From a checkpoint of a small CTC audio transcriber: depths [3, 3, 3].
Rows from block 4 of a small CTC audio transcriber, named by matrix and row number. Rows with one number belong to one channel. Each number is 200 + 20 x the weight over its row's rms, rounded and kept within 0 to 999. All counts start at 0.
After each channel's rows are labels from the 100 clips, of 14976, where the channel reaches its highest value: "peak on" is the class under the peak. Only what is clearly more common there than usual is listed. The data: two synthetic voices taking turns or overlapping, over music, noise or silence.
# convs0: first width-7 conv (model.blocks.4.convs.0.weight, 192x192x7, each kernel summed), inputs 144-191
# convs1: second width-7 conv (model.blocks.4.convs.1.weight, 192x192x7, transposed, each kernel summed), outputs 144-191

convs0.123,174,166,181,215,166,203,193,197,176,202,193,192,194,191,235,187,209,125,190,197,202,192,190,192,228,171,198,171,242,217,187,180,240,179,204,197,233,183,229,206,183,185,221,187,177,188,197,205
convs1.123,189,201,235,207,252,189,219,234,157,197,194,190,210,192,185,205,204,276,233,205,233,173,198,216,225,212,230,225,179,217,198,181,217,172,184,163,192,210,160,174,225,222,195,188,192,202,197,231
peak on: deep voice

convs0.103,163,178,193,191,187,231,192,197,193,216,194,176,186,202,231,208,195,188,187,181,195,185,244,173,191,202,176,208,199,204,192,205,192,177,185,194,200,191,211,204,222,163,225,228,197,194,184,206
convs1.103,197,194,209,191,212,191,192,214,211,200,203,199,209,194,198,209,203,215,180,209,199,214,201,211,194,216,218,232,208,210,185,224,208,192,219,196,194,199,221,215,204,201,204,188,224,213,253,177
peak on: deep voice

convs0.84,198,225,207,162,204,213,216,179,212,191,218,235,208,195,198,184,156,171,201,203,208,219,201,243,192,195,195,195,157,209,170,189,195,174,209,203,227,231,208,167,230,181,193,200,181,204,226,207
convs1.84,214,182,186,211,197,239,231,224,202,198,177,203,192,153,167,211,233,214,210,172,211,191,186,192,213,196,216,190,202,194,182,183,184,188,184,189,229,185,217,188,244,165,182,199,186,178,215,227
peak on: high voice

convs0.88,209,178,172,181,164,202,219,192,187,208,162,198,200,229,214,195,195,215,206,171,198,215,167,193,169,166,182,198,243,187,160,200,199,203,169,196,197,194,236,174,205,206,208,190,203,186,186,225
convs1.88,218,207,188,221,215,226,203,200,227,181,214,166,222,198,193,191,222,182,191,207,183,191,223,224,199,170,231,218,157,225,212,172,199,201,200,215,182,204,221,185,211,182,195,245,215,146,197,220
peak on: child-like voice

convs0.8,199,200,220,232,216,207,181,190,192,188,188,219,222,213,229,179,185,226,215,193,231,165,180,214,224,219,215,178,184,184,174,200,195,175,207,227,216,195,209,211,243,174,201,171,179,210,242,214
convs1.8,211,211,194,179,219,196,201,206,214,182,216,185,183,206,207,219,182,169,173,197,193,209,205,211,164,224,177,165,229,216,172,181,185,239,247,211,179,196,201,202,152,201,179,219,253,227,175,142
peak on: child-like voice

convs0.128,238,222,196,194,196,207,182,190,250,221,201,209,199,213,185,194,179,191,184,231,182,185,238,214,195,199,203,173,195,218,229,207,194,224,178,168,194,214,231,203,213,199,178,184,251,217,196,184
convs1.128,213,209,193,169,181,170,206,208,191,172,217,190,162,211,167,179,211,231,223,203,180,158,177,174,209,193,186,178,170,163,185,168,210,167,201,226,168,190,195,176,165,202,218,180,202,190,225,210
peak on: deep voice

convs0.44,209,184,145,217,185,211,205,214,176,196,218,207,196,219,183,165,204,182,216,184,188,185,204,199,177,204,212,209,190,175,203,237,231,190,195,204,230,219,218,196,185,233,218,196,178,242,226,221
convs1.44,211,207,239,184,191,209,183,202,196,198,197,196,194,179,186,207,184,222,192,190,218,194,180,199,182,228,198,202,170,196,193,208,160,176,228,230,169,228,171,170,183,199,194,168,216,190,190,179
peak on: high voice

convs0.161,201,189,166,223,211,206,184,174,145,191,183,163,189,204,203,196,238,175,209,207,222,233,194,219,226,216,186,230,214,218,229,228,221,194,190,228,194,183,210,198,223,216,233,201,215,209,221,212
convs1.161,205,171,187,189,169,221,166,191,201,209,210,185,189,170,215,190,181,193,213,181,176,186,169,235,204,192,179,201,205,190,196,172,190,195,224,182,184,185,194,204,218,181,170,228,231,174,217,169
peak on: deep voice; low voice

convs0.163,227,225,203,194,191,172,211,192,197,207,194,147,239,225,163,208,168,170,188,174,209,194,228,243,192,199,191,210,183,202,204,174,259,233,186,193,193,199,220,186,236,193,171,191,236,203,194,198
convs1.163,183,226,237,204,246,215,204,203,211,161,190,220,202,217,193,227,216,185,165,214,218,185,261,204,215,204,178,174,195,199,208,160,187,185,205,159,223,194,202,220,174,208,214,178,170,251,187,178
peak on: child-like voice

convs0.29,201,182,172,206,204,200,200,207,212,200,161,200,209,192,190,207,210,194,185,198,205,216,207,156,182,210,226,219,211,214,211,207,216,206,202,187,164,206,190,187,207,220,215,245,205,188,198,168
convs1.29,215,170,181,170,210,194,186,194,179,215,209,203,204,203,200,196,172,177,233,194,218,160,197,215,196,181,208,202,184,216,193,184,199,207,201,200,167,212,216,236,202,198,195,221,239,195,226,203
peak on: high voice

convs0.62,196,195,210,233,179,217,231,206,223,219,215,158,199,208,157,194,212,169,211,200,197,185,206,213,217,190,236,182,226,192,197,183,222,212,237,211,208,239,208,168,180,227,194,187,173,213,211,218
convs1.62,196,173,230,210,195,211,213,222,204,207,202,227,187,175,143,189,171,218,230,189,177,203,188,205,218,210,164,174,150,187,189,177,182,177,165,178,183,193,204,202,202,231,202,183,196,165,169,183
peak on: child-like voice

convs0.83,178,212,225,241,191,184,241,181,208,219,168,195,218,210,230,212,199,240,212,217,179,208,206,197,202,186,210,210,213,216,214,201,211,210,219,218,230,199,202,194,214,178,213,206,207,196,214,205
convs1.83,226,206,207,182,198,225,185,163,234,179,187,232,182,175,170,178,197,172,205,200,197,219,201,216,226,196,210,209,188,198,206,224,200,182,188,201,212,196,222,189,187,214,206,260,247,205,203,181
peak on: low voice

convs0.97,202,228,196,182,203,163,214,190,196,180,195,173,230,217,191,192,176,185,165,207,206,146,202,197,180,176,218,207,187,206,205,217,176,197,187,186,215,171,204,215,210,194,175,222,225,232,193,172
convs1.97,175,213,203,248,252,236,235,201,217,221,191,198,203,215,191,202,202,225,226,203,181,164,205,218,206,215,198,204,212,199,154,208,168,179,176,185,185,233,168,185,207,199,222,211,189,203,175,210
peak on: child-like voice

convs0.2,171,195,194,201,187,176,207,175,199,194,207,187,170,179,231,223,203,200,182,205,236,195,189,211,206,204,194,179,213,174,173,214,196,194,200,219,189,232,166,232,190,218,182,191,197,189,170,213
convs1.2,170,175,213,215,246,223,196,196,194,206,242,228,199,186,177,212,216,206,183,152,215,166,214,219,212,158,220,166,193,208,224,185,175,180,171,189,196,217,186,219,194,180,188,191,200,221,214,204
peak on: high voice

convs0.19,218,221,192,188,186,158,170,203,206,236,172,187,172,199,240,194,198,183,178,204,195,220,202,163,221,199,217,198,201,228,166,199,208,228,226,182,204,221,231,203,183,233,221,184,180,178,226,176
convs1.19,196,192,190,204,165,198,195,213,163,179,193,187,186,213,184,176,202,191,177,209,212,214,194,234,218,194,198,169,253,211,243,208,191,209,219,161,208,197,184,201,205,200,188,204,229,195,229,213
peak on: low voice

convs0.174,197,215,188,195,216,214,212,203,164,217,188,236,229,194,196,180,203,199,202,228,190,233,194,171,235,172,198,176,198,213,211,226,201,225,176,203,179,236,195,197,230,205,214,216,186,242,202,215
convs1.174,212,186,203,187,211,152,212,187,207,184,216,202,180,181,175,172,226,237,215,238,188,198,179,201,227,184,208,183,203,189,234,183,196,179,169,178,180,164,208,189,195,211,198,198,178,204,197,188
peak on: low voice

convs0.100,190,182,188,196,213,208,168,216,188,199,212,224,195,227,193,198,204,202,204,211,211,207,214,208,203,189,230,224,211,137,215,198,141,215,207,171,181,170,194,191,199,210,191,179,200,196,212,200
convs1.100,206,222,216,212,178,192,188,189,207,202,167,191,206,203,195,194,152,212,153,226,186,170,194,211,226,158,199,179,207,203,203,206,172,193,163,271,192,181,215,200,208,226,174,194,197,189,220,178
peak on: high voice

convs0.154,196,185,197,220,166,195,190,206,201,206,209,197,206,192,184,187,209,220,203,216,188,191,231,209,173,208,215,191,224,172,171,221,179,200,223,193,210,206,223,187,216,208,214,210,193,215,213,193
convs1.154,187,161,199,208,179,188,202,191,188,190,188,195,227,171,213,213,206,191,199,187,197,207,169,218,199,164,178,192,211,196,179,227,192,220,193,188,183,171,212,182,199,208,187,190,239,199,212,180
peak on: low voice

convs0.91,231,217,229,211,170,168,233,177,184,184,189,204,186,204,214,210,167,181,241,194,220,206,200,186,204,186,212,211,246,209,223,211,201,207,231,194,226,225,235,181,198,188,241,192,238,166,211,197
convs1.91,253,213,218,171,193,194,227,192,227,187,165,223,175,188,224,223,214,210,227,194,163,171,214,250,219,192,171,208,228,205,196,215,180,202,218,176,218,200,243,194,191,247,198,216,237,179,204,194
peak on: child-like voice

convs0.58,166,210,198,173,205,217,206,204,151,223,234,199,184,218,221,195,193,206,197,165,229,213,205,181,212,189,212,215,210,205,210,215,229,183,205,168,209,183,202,207,208,194,244,198,193,196,216,212
convs1.58,206,198,185,179,195,195,227,207,211,201,169,182,206,200,175,191,193,174,184,190,211,179,201,216,170,223,169,210,197,204,201,186,178,205,198,232,177,181,210,198,186,212,163,195,203,186,218,181
peak on: child-like voice

convs0.183,182,209,228,246,239,206,214,213,188,178,195,221,154,211,199,217,182,195,194,213,186,194,192,228,193,198,180,206,216,170,183,203,192,209,215,202,244,208,202,171,179,201,194,192,171,212,199,206
convs1.183,191,170,192,180,207,221,178,201,215,210,235,206,196,216,209,180,171,170,191,210,205,170,195,203,210,190,204,180,158,226,202,206,218,183,201,190,165,215,188,196,179,211,187,174,187,172,200,201
peak on: deep voice; low voice

convs0.12,225,192,194,191,221,228,212,155,216,223,181,200,244,233,195,178,194,208,220,229,173,195,200,205,200,201,210,203,194,205,202,190,198,196,190,254,220,220,185,194,172,180,203,205,220,214,199,162
convs1.12,164,182,206,212,194,175,199,206,208,178,203,205,151,229,225,235,177,164,191,208,231,179,201,172,192,235,184,190,187,150,180,192,195,188,212,183,171,193,196,172,223,173,213,189,197,189,160,188
peak on: child-like voice; high voice

convs0.157,190,224,215,195,216,180,218,200,201,208,219,207,200,216,216,202,210,186,210,253,190,194,230,173,195,196,217,198,172,168,173,189,171,226,204,179,190,222,180,224,174,158,194,155,165,191,202,212
convs1.157,207,195,205,206,205,232,170,208,187,199,200,217,191,194,203,180,237,215,196,154,224,210,174,205,152,197,205,195,162,202,181,184,210,180,173,211,226,177,206,173,202,200,198,221,211,206,223,192
peak on: low voice

convs0.169,204,224,170,194,206,175,158,208,200,205,204,218,220,227,205,211,177,208,199,211,177,192,183,187,191,198,225,181,173,195,183,161,237,231,218,184,187,207,230,209,183,164,198,158,172,161,252,192
convs1.169,196,170,182,203,185,265,228,208,207,206,203,198,185,169,174,164,201,188,207,175,212,216,190,212,215,203,179,170,195,201,225,189,215,205,176,218,189,182,192,204,228,194,204,238,201,234,186,214
peak on: high voice

convs0.63,196,200,195,181,198,213,188,187,213,178,181,182,167,192,186,160,190,212,175,212,191,202,177,199,176,197,255,189,181,205,210,176,196,191,197,215,206,181,210,210,196,218,181,206,216,207,161,174
convs1.63,188,209,172,199,224,206,193,183,182,176,220,201,173,144,183,147,205,195,156,196,190,218,204,199,218,206,176,192,177,204,214,182,196,206,181,223,183,190,194,187,185,206,212,229,186,199,221,209
peak on: low voice

convs0.104,192,173,227,236,242,189,203,219,192,214,220,191,215,193,174,207,223,192,191,179,187,220,190,201,152,210,218,190,202,211,198,224,189,192,186,212,226,201,189,213,227,181,191,224,203,179,185,220
convs1.104,223,189,200,180,164,180,215,180,175,179,193,187,204,189,228,217,227,187,186,218,186,182,219,198,224,188,203,223,174,184,211,172,179,201,214,184,190,195,168,222,204,206,186,211,176,205,189,177
peak on: child-like voice

convs0.162,194,223,187,225,203,216,230,178,201,202,215,197,203,201,211,219,197,165,198,225,228,219,197,232,214,223,181,163,203,195,214,210,213,180,210,209,198,203,207,193,212,200,164,226,160,189,176,167
convs1.162,199,198,235,156,227,200,145,194,176,188,179,203,161,204,161,223,223,247,174,188,212,175,206,205,189,217,241,202,183,198,215,185,180,196,170,185,196,175,203,201,189,177,197,180,180,211,237,200
peak on: child-like voice

convs0.41,183,206,212,257,189,198,161,201,216,190,207,208,235,222,218,175,183,203,234,189,190,209,188,249,181,197,210,197,200,229,211,178,194,203,190,210,201,228,195,195,222,217,181,213,184,210,225,200
convs1.41,230,215,186,196,165,187,202,190,166,209,205,210,192,209,211,203,183,186,199,230,225,183,213,212,210,185,193,193,199,193,192,243,209,235,220,164,198,191,242,210,183,173,200,195,203,139,216,217
peak on: low voice

convs0.15,210,180,189,199,239,232,208,228,211,177,178,235,159,180,217,191,207,231,199,222,175,211,203,190,187,204,192,204,234,176,213,175,194,198,186,150,184,175,210,226,221,195,200,163,206,207,179,233
convs1.15,174,222,180,227,181,235,203,180,233,224,157,200,223,179,207,191,178,222,212,191,197,207,191,174,216,213,183,166,189,176,184,246,213,182,152,194,215,183,211,182,190,219,190,194,220,206,198,163
peak on: deep voice; low voice

convs0.16,209,210,189,204,220,201,189,198,200,198,200,195,201,193,217,191,160,201,224,159,160,181,199,237,195,181,169,195,183,240,196,209,247,208,210,231,216,258,190,225,226,192,175,207,191,225,196,186
convs1.16,248,164,158,188,209,202,244,220,191,177,199,193,214,188,213,186,216,224,189,198,208,189,187,173,186,173,214,187,214,176,207,194,187,244,190,175,192,187,196,180,195,194,225,199,195,196,198,229
peak on: high voice; child-like voice

convs0.33,173,191,215,212,207,212,181,212,199,176,158,185,166,218,209,211,194,210,210,198,203,183,210,243,203,196,217,242,189,204,210,235,202,176,236,197,206,186,184,195,187,186,223,193,189,197,190,206
convs1.33,246,195,203,162,174,183,179,189,205,191,180,212,178,210,188,204,221,179,205,188,177,218,173,180,183,207,168,205,213,183,201,145,201,202,203,192,232,203,202,190,172,201,209,163,164,215,199,173
peak on: low voice; deep voice

convs0.101,202,208,188,183,215,208,200,202,244,212,219,254,183,236,190,214,170,155,188,181,193,202,190,227,173,190,197,232,222,192,202,182,199,206,213,189,204,212,176,180,209,190,206,216,182,189,177,178
convs1.101,182,220,219,222,182,196,201,184,180,205,218,176,202,187,216,170,190,185,168,229,159,173,215,205,198,181,191,214,213,208,176,183,183,224,196,222,213,178,221,172,229,222,191,173,182,189,174,185
peak on: high voice

convs0.79,231,196,176,178,204,209,215,181,202,206,187,190,204,233,182,224,198,205,189,147,164,186,186,200,240,212,221,208,211,225,203,196,219,231,217,187,160,197,184,182,204,212,218,176,211,171,166,192
convs1.79,134,200,175,225,238,225,192,199,193,171,192,187,194,191,203,205,220,183,186,193,195,215,228,204,190,184,196,202,173,204,191,230,160,209,217,230,174,226,195,196,172,205,174,206,197,193,246,192
peak on: child-like voice

convs0.28,197,218,219,226,196,219,236,203,241,165,196,175,204,196,190,175,174,163,197,189,209,197,204,181,182,195,194,218,200,220,211,202,207,208,218,254,204,205,187,206,243,190,223,231,176,170,233,207
convs1.28,187,201,219,220,203,195,217,179,172,175,158,237,206,222,204,211,224,190,204,224,258,188,197,218,188,218,185,201,196,221,176,220,177,175,183,226,204,206,171,230,179,222,231,176,180,255,167,197
peak on: child-like voice

convs0.51,170,170,199,208,222,195,192,207,200,215,183,201,180,218,217,201,169,191,174,194,183,191,208,221,196,159,187,181,196,218,211,192,187,198,203,202,219,201,202,209,188,189,182,226,213,182,211,192
convs1.51,242,208,195,207,207,185,197,221,197,179,196,212,185,210,201,198,195,178,223,197,164,209,203,198,184,224,192,195,194,189,164,224,204,232,183,206,201,197,202,219,195,206,176,216,239,188,207,188
peak on: low voice

convs0.153,179,184,217,221,226,211,185,226,187,217,218,188,196,220,187,200,203,199,204,258,210,202,177,206,220,173,199,209,182,194,179,194,213,219,163,215,195,207,189,211,170,212,187,256,178,196,227,191
convs1.153,205,182,197,188,153,243,188,178,187,182,198,222,202,202,239,224,198,199,185,198,175,206,204,175,201,192,232,172,184,216,211,182,198,190,167,228,217,223,186,221,200,151,175,218,212,201,217,223
peak on: child-like voice

convs0.135,187,203,205,166,218,187,204,173,180,211,226,245,184,182,205,212,227,213,164,196,189,192,246,198,196,225,201,170,185,169,206,157,213,191,185,181,213,195,197,233,206,214,194,196,176,199,202,220
convs1.135,198,173,208,220,185,205,200,200,170,260,202,194,206,214,237,197,199,238,222,236,204,162,187,171,189,220,205,146,209,176,227,183,179,191,184,219,203,203,210,190,213,220,220,194,175,238,218,174
peak on: child-like voice

convs0.46,223,189,181,223,185,167,207,215,232,174,185,216,214,186,150,213,222,216,222,209,207,206,215,218,205,179,212,204,192,186,196,198,207,207,202,164,181,208,168,207,195,203,226,172,234,206,233,218
convs1.46,217,196,179,181,189,220,194,190,201,196,167,200,201,168,221,177,205,196,223,237,183,167,187,176,175,192,182,201,197,194,184,186,157,174,199,220,187,215,173,193,205,194,181,252,202,207,211,196
peak on: high voice

convs0.165,205,181,189,185,193,180,206,182,193,244,178,179,203,218,220,168,180,198,197,177,207,204,183,191,234,233,250,195,202,204,184,200,178,204,197,219,176,217,187,218,202,204,194,221,179,197,205,209
convs1.165,208,172,188,204,233,198,230,184,208,174,202,209,203,181,213,207,197,215,180,216,209,182,189,224,177,155,174,205,162,188,207,185,184,175,147,213,207,182,179,201,244,203,182,223,195,233,159,174
peak on: high voice; child-like voice

convs0.6,207,204,183,193,213,199,195,179,262,187,186,220,235,200,217,215,223,200,207,183,227,195,191,176,227,168,200,196,229,184,183,204,200,205,164,210,189,221,181,173,179,219,189,179,175,233,210,187
convs1.6,212,176,232,210,200,226,216,204,181,207,207,223,227,201,189,216,219,206,211,192,196,227,205,208,194,217,222,197,202,208,179,195,234,165,236,186,193,191,172,198,223,189,224,217,236,201,222,209
peak on: deep voice

convs0.143,207,219,194,179,194,194,210,212,212,215,188,264,211,180,220,211,198,190,190,187,202,217,222,190,217,206,197,211,197,228,193,202,202,203,203,195,186,169,213,204,200,280,194,188,232,197,184,217
convs1.143,182,181,206,167,157,206,165,215,187,210,181,234,230,187,169,196,192,204,175,182,170,214,222,159,163,204,183,177,215,179,209,196,185,172,207,176,174,177,174,200,186,190,208,196,200,232,219,184
peak on: two voices

convs0.156,181,188,198,179,210,216,198,194,203,214,188,220,132,210,212,221,237,202,202,202,191,206,209,187,174,199,225,199,230,204,200,166,207,215,190,206,217,189,185,216,186,172,213,189,192,229,227,200
convs1.156,213,170,210,180,158,196,221,216,205,227,242,205,232,176,177,187,200,210,182,193,230,227,174,191,208,200,200,233,197,230,205,217,227,235,188,165,171,210,202,165,159,200,227,187,183,202,213,214
peak on: child-like voice

convs0.73,212,211,214,181,200,224,201,192,191,205,195,190,184,201,222,195,184,206,165,191,210,182,169,193,195,239,197,218,214,210,189,220,162,205,206,176,216,212,195,204,188,184,187,202,191,208,177,177
convs1.73,193,173,222,235,218,183,212,213,204,159,191,218,239,199,174,197,216,210,208,216,191,186,212,224,243,183,187,185,172,234,209,180,185,199,213,209,200,195,170,214,212,247,224,200,216,181,231,247
peak on: deep voice

convs0.5,175,175,186,181,191,209,181,229,172,218,207,207,186,172,162,226,179,200,211,229,209,204,181,159,210,191,198,195,200,159,181,224,209,212,189,211,158,200,203,204,195,273,221,183,196,215,189,231
convs1.5,210,185,172,228,190,183,214,210,205,197,180,182,185,231,220,247,201,193,213,200,207,151,234,199,161,202,185,264,230,182,191,216,204,187,236,194,199,186,230,185,220,176,223,208,178,195,204,220
peak on: child-like voice

convs0.137,204,185,193,192,177,183,205,223,149,209,190,203,237,208,219,177,201,209,208,169,204,241,228,222,239,178,178,174,216,169,176,197,238,210,178,229,205,205,176,225,220,203,196,231,218,210,182,220
convs1.137,194,227,177,203,244,197,170,201,204,203,205,205,181,215,176,213,224,196,184,187,165,188,216,183,179,200,198,227,187,194,178,188,159,209,174,244,223,160,221,188,195,182,185,224,198,203,199,165
peak on: child-like voice

convs0.114,227,157,205,225,208,228,163,200,172,184,199,189,208,239,199,182,202,208,230,209,234,197,216,200,216,185,189,190,195,180,234,230,189,198,173,218,184,213,193,231,182,231,186,194,233,191,194,223
convs1.114,203,202,187,174,203,168,195,185,203,215,187,169,189,201,169,183,193,217,198,173,187,189,159,190,186,191,217,221,180,197,170,227,183,182,157,165,189,188,146,208,180,183,182,186,160,212,188,230
peak on: deep voice; low voice

convs0.147,166,216,188,238,191,215,175,217,180,184,213,215,200,176,177,228,162,160,225,196,234,181,147,207,203,210,190,189,179,187,160,182,199,221,183,200,205,233,183,191,204,205,200,250,176,238,193,173
convs1.147,204,194,220,196,190,193,194,178,210,219,237,236,234,181,162,185,198,208,213,230,212,236,248,199,156,191,200,180,195,186,188,207,201,222,215,172,211,173,175,192,202,171,163,182,199,214,236,185
peak on: high voice

convs0.24,200,215,208,196,171,169,249,188,201,214,196,223,209,202,217,185,196,151,211,177,196,202,230,197,222,210,192,200,189,159,210,202,221,212,184,188,223,193,197,190,227,201,202,199,200,207,193,176
convs1.24,229,223,200,170,217,175,172,179,178,219,225,200,179,213,197,212,183,224,223,221,197,206,223,190,163,196,165,186,187,208,169,213,176,169,204,207,193,198,246,187,200,199,188,209,190,217,226,212
peak on: high voice; child-like voice

convs0.148,207,176,151,168,177,181,231,198,205,184,198,228,199,192,186,220,175,206,190,203,204,163,198,222,212,192,204,189,206,205,203,157,243,186,208,160,195,216,180,220,187,179,182,156,202,185,185,187
convs1.148,192,204,224,203,245,194,236,174,225,211,208,218,211,218,205,198,215,224,198,191,183,193,210,202,166,190,189,206,234,211,179,193,189,202,182,194,222,166,190,200,216,205,187,191,213,197,179,233
peak on: child-like voice

convs0.189,165,196,165,168,174,218,203,195,203,188,212,184,186,199,202,207,190,182,178,171,187,172,196,206,212,189,175,191,182,197,215,175,239,202,175,253,203,213,192,225,208,276,183,194,199,180,203,218
convs1.189,192,208,188,183,220,202,194,179,203,160,192,218,171,185,179,212,192,188,218,212,209,221,208,240,178,191,209,178,202,181,185,175,187,202,222,201,177,197,219,159,185,159,203,182,215,204,231,197
peak on: high voice

convs0.57,178,185,216,209,190,170,195,176,228,209,156,174,184,172,216,200,221,205,219,206,202,202,187,210,208,226,215,199,241,157,200,183,208,190,213,215,207,200,192,196,187,179,184,225,191,239,209,197
convs1.57,194,169,217,224,212,184,213,223,188,184,167,217,216,219,224,190,210,198,202,177,224,215,203,235,211,205,158,179,203,219,186,199,205,204,223,191,179,199,179,176,184,168,213,221,223,188,193,165
peak on: low voice

convs0.71,182,208,182,218,211,179,207,207,198,218,228,203,204,202,194,229,200,217,235,212,209,178,195,201,174,213,191,183,215,185,213,198,214,192,174,196,191,227,201,225,225,214,224,212,161,207,206,196
convs1.71,205,231,216,189,195,197,166,161,185,188,162,183,198,213,208,187,212,206,190,217,174,216,201,224,223,196,177,168,191,207,187,168,187,198,218,200,155,249,192,229,179,226,227,179,201,203,199,173
peak on: child-like voice

convs0.9,197,182,195,213,207,242,177,169,189,197,228,199,231,175,216,187,216,203,214,187,220,209,192,186,244,167,200,210,213,182,186,193,235,193,172,205,175,227,171,190,153,210,174,199,181,158,178,209
convs1.9,200,188,197,189,188,191,173,202,179,180,193,209,155,185,175,210,176,229,204,216,182,165,188,181,216,247,226,206,173,205,226,218,179,183,212,180,225,200,201,229,176,173,212,213,197,161,198,244
peak on: high voice

convs0.146,204,212,191,208,228,205,182,219,198,219,153,207,181,254,191,196,212,238,209,223,181,227,168,192,204,205,196,167,211,180,209,236,215,183,207,216,178,147,189,195,189,193,206,212,200,211,215,213
convs1.146,193,204,182,216,176,192,169,205,220,223,233,186,208,164,192,224,188,169,210,183,269,217,193,222,193,178,195,213,199,160,219,167,185,216,210,201,175,184,207,210,153,166,193,238,156,201,174,247
peak on: deep voice

convs0.106,195,195,194,224,191,212,214,195,218,208,225,202,215,200,202,219,185,189,206,180,231,200,225,234,180,166,209,200,228,195,220,226,207,181,211,206,206,198,227,197,195,178,197,201,214,198,166,193
convs1.106,218,235,208,188,199,193,198,173,192,179,185,200,218,210,185,224,213,191,220,215,175,196,230,234,229,220,178,225,167,188,224,234,218,194,223,179,208,221,200,197,186,181,195,226,230,167,204,185
peak on: child-like voice

convs0.187,182,181,215,206,226,195,187,164,188,199,199,211,179,188,219,248,206,177,208,227,178,231,173,225,207,228,212,174,224,198,237,169,202,193,234,225,194,179,169,185,202,177,175,217,183,198,216,174
convs1.187,216,187,174,191,192,211,190,188,198,174,155,213,189,207,199,192,176,181,198,188,185,192,225,206,208,215,199,206,172,200,176,199,199,213,188,187,248,231,197,175,217,204,223,193,181,212,199,201
peak on: deep voice; low voice

convs0.68,166,189,237,208,173,171,206,178,202,226,192,200,239,207,225,171,190,183,209,191,208,198,179,236,174,198,211,193,198,167,177,209,212,178,212,220,187,208,229,200,203,252,193,200,191,231,228,227
convs1.68,191,235,208,222,185,195,180,215,172,221,200,203,168,196,216,192,205,234,213,201,252,205,206,208,184,237,188,214,169,159,174,223,183,206,209,181,193,165,229,192,186,192,202,223,236,177,238,170
peak on: high voice

convs0.11,185,162,201,184,214,215,194,195,160,214,210,170,217,200,221,202,186,203,197,182,184,208,178,191,162,193,194,197,222,201,201,200,199,190,205,152,196,216,195,206,215,211,211,177,190,192,251,211
convs1.11,206,195,181,158,192,214,194,208,218,197,161,202,191,176,179,209,178,178,169,185,170,205,181,204,207,201,210,222,195,218,212,196,192,207,181,210,211,169,184,241,231,187,180,221,206,195,186,194
peak on: child-like voice; high voice